Weights of a small image VQ-VAE.
Model: 4.39M parameters, 48-pixel images, encoder norm layernorm, encoder activation squared_relu, encoder patch size [4, 4], encoder layers 10, decoder norm groupnorm, decoder activation gelu.
Training: muon at rate 0.0068, batches of 192.
Rows from block 7 of the encoder of a small image VQ-VAE, named by matrix and row number. Rows with one number belong to one neuron. Each number is 50 + 15 x the weight over its row's rms, rounded and kept within 0 to 99. All counts start at 0.
After each neuron's rows are labels from the 100 images, of 14976, where the neuron reaches its highest value: "patch colour" is the nearest of a few named colours to the mean colour under the peak. Only what is clearly more common there than usual is listed. The data: dead-leaves pictures: piles of overlapping shapes.
# fc1: MLP up (encoder.blocks.7.mlp.fc1.weight, 640x160), inputs 0-79
# fc2: MLP down (encoder.blocks.7.mlp.fc2.weight, 160x640, transposed), outputs 0-79

fc1.318:88 58 49 54 59 62 45 34 36 30 48 50 39 52 61 46 39 23 49 41 55 37 52 36 44 45 25 22 30 33 61 29 53 46 67 31 36 53 50 41 66 53 73 44 74 61 20 85 42 51 79 48 55 56 68 42 37 62 16 49 59 26 46 72 49 60 39 63 45 31 77 67 46 43 41 44 52 65 80 56
fc2.318:45 61 55 51 53 46 67 57 30 63 22 46 57 66 36 56 56 54 41 21 36 35 63 18 65 56 54 26 52 58 48 52 71 19 44 55 69 27 53 32 65 57 51 69 26 70 73 70 32 65 61 70 36 50 39 59 54 43 47 48 54 26 35 64 22 62 45 80 62 72 31 42 52 33 44 36 50 35 44 74
patch colour: pink; red

fc1.457:63 52 41 61 58 40 63 50 55 60 69 62 62 70 47 51 55 40 00 37 83 50 50 53 51 24 48 61 68 60 46 73 57 72 37 71 63 63 23 56 65 14 41 40 71 44 40 63 45 50 52 33 45 49 37 72 44 53 34 62 48 51 32 75 64 65 55 39 49 48 39 62 39 54 30 74 33 79 42 53
fc2.457:45 48 71 27 60 52 39 62 58 42 64 49 51 37 72 56 41 83 50 56 51 56 52 62 71 33 49 72 46 52 11 38 64 61 58 43 50 29 38 56 51 57 37 64 57 66 51 59 59 46 49 56 30 86 72 53 47 51 29 51 66 55 78 50 71 13 70 54 61 51 76 18 54 42 47 63 07 49 60 33
patch colour: pink

fc1.87:42 39 33 50 32 56 70 53 57 41 50 44 19 44 78 60 52 53 99 31 62 63 45 56 36 51 59 45 50 48 28 46 79 51 81 43 50 52 32 49 61 46 31 51 55 32 56 55 28 46 75 40 62 65 35 46 66 57 51 40 77 26 63 25 62 30 26 57 70 30 42 40 38 69 52 64 43 68 62 62
fc2.87:64 69 64 64 48 44 70 35 30 47 76 62 49 57 10 16 61 49 06 46 59 64 46 37 73 49 51 36 57 26 65 43 48 65 39 49 61 87 45 45 41 65 33 75 39 39 36 34 47 41 52 64 38 60 47 72 29 41 57 62 53 38 32 59 40 75 57 27 39 74 49 27 51 38 52 57 41 26 61 53
patch colour: grey

fc1.28:53 50 33 56 65 48 36 15 52 48 55 50 48 48 34 48 49 29 41 37 30 69 58 46 31 67 63 49 80 38 15 51 85 52 54 45 67 35 48 39 66 49 63 37 49 46 42 58 60 46 42 75 77 60 36 64 75 33 56 38 44 35 65 57 77 41 43 40 61 42 70 38 45 50 25 37 48 45 57 45
fc2.28:51 65 78 71 06 50 46 54 56 50 31 77 59 34 62 52 47 50 44 54 52 44 53 25 52 73 32 26 45 50 47 66 46 36 55 51 70 54 52 53 47 39 55 54 60 35 38 59 20 30 71 67 31 55 46 58 57 47 50 56 53 59 39 70 48 67 44 64 54 54 44 50 50 28 51 47 59 43 33 68
patch colour: grey

fc1.561:52 52 41 51 28 46 03 33 65 74 65 47 66 72 56 48 40 47 21 24 66 25 42 52 45 27 51 49 69 37 47 61 35 63 44 54 50 42 44 38 43 73 59 34 50 28 39 77 66 44 63 58 22 30 46 60 30 84 36 69 48 35 34 53 55 36 61 44 50 23 55 54 74 50 62 36 71 33 44 51
fc2.561:36 46 81 36 55 56 57 58 54 52 43 38 44 59 64 43 40 55 37 62 74 43 25 45 45 76 45 68 59 45 50 71 56 47 46 50 42 72 67 50 72 53 40 81 58 49 56 34 43 39 49 56 60 43 57 62 47 58 17 54 68 44 90 59 54 47 57 44 72 79 58 47 47 57 48 36 40 69 51 47
patch colour: green

fc1.386:89 16 55 54 28 44 23 60 50 40 42 79 51 52 54 49 73 36 31 63 39 57 48 40 25 41 57 73 36 48 52 56 49 68 67 70 49 01 75 42 33 38 72 55 60 55 45 52 53 35 52 36 22 34 59 56 41 58 56 51 41 60 64 41 45 44 59 22 45 41 49 62 64 57 42 23 69 53 49 70
fc2.386:59 90 30 72 41 40 68 20 42 42 48 24 44 56 65 57 40 50 52 56 56 56 38 18 70 57 54 32 68 47 50 54 58 84 21 38 63 58 28 61 88 50 47 62 36 61 15 23 62 66 47 80 50 47 49 21 47 36 51 58 59 53 45 74 29 41 50 44 64 48 41 43 27 50 50 49 69 61 53 59
patch colour: grey

fc1.54:56 56 33 44 45 23 45 59 53 46 53 67 38 46 74 52 75 45 28 34 76 41 27 34 34 35 62 37 53 58 32 58 56 31 64 70 61 69 39 45 68 36 57 80 40 67 68 44 50 45 67 55 87 44 54 53 46 71 41 62 76 55 43 58 32 54 71 40 49 49 51 51 48 44 51 57 39 48 59 27
fc2.54:46 54 83 31 19 76 37 50 48 41 41 35 38 28 73 86 47 41 45 79 48 71 67 73 42 60 70 49 26 52 39 39 51 36 53 54 71 45 35 63 67 52 78 37 58 38 64 53 42 70 55 47 44 34 56 63 34 34 26 32 55 47 44 37 40 15 51 36 28 17 46 49 86 59 66 48 61 57 59 63
patch colour: green

fc1.556:41 60 64 66 56 64 82 31 30 40 45 32 53 55 35 24 46 59 35 68 62 77 50 37 34 43 35 56 45 54 54 54 85 57 54 54 36 38 89 45 39 50 64 73 74 75 06 43 49 51 56 46 34 52 60 37 67 61 48 39 59 32 45 66 42 39 65 44 46 59 72 71 65 51 56 38 54 66 66 16
fc2.556:59 65 47 48 51 43 43 74 49 24 77 54 44 33 42 56 37 57 12 67 52 47 41 63 68 46 62 35 74 81 54 45 40 37 46 42 41 51 23 39 70 59 14 30 57 46 62 68 67 48 45 59 48 58 47 97 52 45 59 71 60 47 41 36 41 45 51 36 57 30 41 23 26 36 45 68 48 48 41 76
patch colour: grey

fc1.161:72 66 34 71 33 42 56 37 40 50 26 49 40 17 55 48 48 72 60 56 50 48 56 39 27 52 37 51 46 55 57 43 49 44 44 77 61 32 44 50 64 53 54 16 19 59 56 42 41 56 55 53 39 60 83 73 26 30 61 62 58 43 32 44 48 49 60 47 81 66 52 42 50 35 49 37 40 57 66 39
fc2.161:44 56 58 28 43 63 36 62 32 48 35 36 46 88 32 47 44 55 67 42 20 40 70 49 43 39 46 47 73 40 88 56 32 59 27 48 67 48 50 41 40 49 59 82 65 42 32 55 46 76 63 42 61 45 42 28 72 52 57 27 49 56 66 51 40 42 46 70 44 39 64 68 51 53 47 40 66 30 46 52
patch colour: green

fc1.365:46 43 64 48 43 43 98 69 59 48 41 56 45 56 38 53 90 55 42 41 70 57 57 45 58 53 48 46 85 30 78 43 33 50 99 49 67 70 55 20 46 59 48 32 49 35 25 69 44 56 48 70 57 41 50 58 39 56 72 36 49 37 50 73 72 23 51 31 74 45 47 57 60 53 45 58 44 27 64 25
fc2.365:59 50 51 40 09 45 51 54 54 50 38 42 69 79 50 47 37 39 41 57 29 30 52 59 43 62 48 50 72 28 47 24 47 48 33 58 44 55 48 77 63 45 77 30 55 52 49 53 54 35 43 19 32 61 72 74 51 80 60 53 52 60 42 59 61 48 52 71 18 48 65 15 80 52 75 37 62 52 31 55
patch colour: green

fc1.81:22 38 47 57 53 50 53 72 49 40 49 74 48 48 38 44 48 48 53 61 41 75 62 64 78 41 62 44 48 65 28 59 24 61 70 76 87 59 41 45 65 54 42 56 67 49 08 30 55 35 38 50 64 49 63 38 68 47 50 50 68 28 56 41 37 68 40 54 27 80 67 53 50 99 66 45 32 06 42 58
fc2.81:75 62 63 24 39 36 45 21 66 49 50 08 49 28 62 49 73 70 48 58 38 32 37 23 48 50 39 61 35 65 69 54 80 54 53 43 26 50 47 23 55 41 50 46 50 53 74 40 49 31 55 51 50 56 32 52 40 48 50 49 51 69 45 50 50 21 50 69 42 48 36 52 16 30 66 55 56 60 52 54
patch colour: grey

fc1.242:36 40 21 70 39 40 49 64 43 64 31 34 41 30 40 40 59 59 58 47 68 50 51 70 66 49 42 40 53 60 25 46 61 72 58 66 57 63 50 54 50 85 53 14 79 77 70 42 43 24 67 31 59 34 52 35 68 65 62 87 34 65 45 48 59 55 51 33 27 50 61 51 30 26 62 22 60 47 32 35
fc2.242:61 65 84 27 50 82 49 03 61 43 65 36 59 78 28 66 59 53 48 33 30 64 34 37 46 42 39 52 47 37 67 63 45 50 42 25 35 51 40 49 43 38 33 65 41 34 34 49 47 54 66 93 59 80 38 70 39 46 51 20 63 35 58 44 46 49 28 51 51 63 47 55 53 37 53 70 33 44 76 52
patch colour: pink

fc1.142:66 47 84 48 49 44 49 71 79 48 42 42 34 51 36 36 59 56 73 72 51 50 49 45 30 32 82 57 24 52 44 69 60 91 47 58 71 42 62 39 34 45 64 58 42 56 45 33 42 49 58 37 38 33 44 25 34 57 56 57 46 34 64 38 51 55 48 55 61 47 43 50 46 65 37 70 61 47 55 50
fc2.142:35 98 50 63 51 26 37 45 51 43 88 75 30 62 44 69 44 30 26 14 59 55 40 64 51 63 45 41 48 34 56 16 56 69 48 31 45 37 51 35 30 52 49 65 47 66 68 55 42 72 64 54 84 28 49 53 75 38 65 54 61 39 48 69 34 36 33 61 45 85 68 41 49 61 60 35 17 52 51 60
patch colour: grey

fc1.222:62 45 68 39 92 88 48 46 63 51 59 54 57 51 49 50 48 16 67 18 43 53 40 49 59 70 28 60 46 47 43 23 56 55 52 38 48 54 32 57 58 32 39 50 62 49 51 73 38 82 31 47 70 61 45 82 39 54 39 63 35 15 40 46 50 54 30 48 58 55 45 44 48 45 63 66 21 56 59 54
fc2.222:48 39 48 80 41 36 48 75 48 71 32 54 88 46 50 45 36 54 57 76 40 26 36 34 46 30 50 53 73 61 50 56 48 51 36 72 64 38 61 31 66 53 58 77 35 34 30 52 48 64 34 60 28 51 40 42 63 51 80 26 58 51 81 34 41 47 47 54 51 54 53 69 64 47 22 39 70 37 31 41
patch colour: green; cyan

fc1.482:49 71 50 65 58 70 60 64 50 51 49 84 51 35 40 54 36 41 47 32 50 60 52 46 54 53 50 33 55 62 54 56 41 37 46 40 52 36 53 38 60 38 49 77 63 26 41 54 27 27 58 66 52 46 74 36 48 58 51 61 35 66 16 49 61 74 50 38 51 29 53 22 32 24 43 05 65 56 44 59
fc2.482:45 48 63 58 58 34 63 51 50 34 49 50 60 30 57 50 42 58 70 49 57 47 77 45 42 62 41 59 50 40 68 59 40 50 35 56 54 54 54 44 37 78 47 51 36 81 70 58 34 38 48 49 50 47 38 64 35 34 37 47 60 59 51 54 61 45 54 47 72 64 54 58 50 30 77 39 41 70 60 39
patch colour: grey

fc1.455:42 33 64 53 22 50 56 53 85 69 37 53 62 82 58 48 45 47 44 46 43 44 40 65 69 40 55 35 68 59 64 38 39 59 38 77 37 50 49 50 55 55 25 27 56 60 43 82 22 58 55 54 48 85 45 59 53 52 49 37 31 74 54 45 59 80 70 40 31 29 39 54 64 21 46 35 50 42 51 31
fc2.455:44 43 60 11 71 71 55 52 33 28 57 52 32 46 66 43 74 55 60 61 80 48 79 68 15 93 38 51 47 44 40 58 46 70 63 44 58 64 62 55 34 55 68 40 36 52 32 29 85 46 46 45 46 16 62 55 45 47 41 41 78 19 28 27 58 20 47 52 70 71 50 53 58 72 62 71 62 68 60 43
patch colour: green

fc1.585:63 62 43 40 51 44 60 49 51 48 44 40 21 68 58 03 45 50 83 59 72 64 31 44 32 52 46 41 30 59 31 45 64 57 39 49 47 44 63 60 75 42 28 35 45 62 65 72 52 73 34 51 40 59 63 34 59 68 49 48 32 60 45 42 42 61 44 62 38 09 52 63 48 65 47 29 49 51 68 57
fc2.585:55 61 52 41 48 61 73 81 29 51 50 47 41 54 62 56 36 41 38 54 33 46 64 46 33 47 51 24 41 49 47 51 79 32 55 54 62 42 49 44 60 55 64 72 58 65 76 25 56 70 34 67 41 52 48 60 26 62 52 38 56 51 88 56 68 39 51 70 45 80 57 28 56 50 40 37 50 82 21 78
patch colour: pink; blue

fc1.568:57 80 15 81 47 32 52 53 33 53 46 54 45 56 59 67 58 45 29 51 39 69 84 52 43 57 20 34 44 19 59 66 78 51 51 55 50 67 40 45 45 64 77 75 49 13 37 59 22 62 44 40 64 57 64 68 56 51 52 52 53 33 58 50 78 55 42 35 44 34 46 56 59 21 54 44 48 26 32 43
fc2.568:46 65 78 31 62 74 43 50 37 62 47 30 43 53 83 80 59 44 57 55 54 51 26 51 45 49 63 48 52 72 68 40 47 33 30 49 46 34 48 30 75 54 51 25 31 77 51 51 31 49 65 54 23 45 50 61 48 64 52 48 60 53 71 42 49 45 47 49 45 49 45 70 03 49 74 51 75 57 42 50
patch colour: pink; white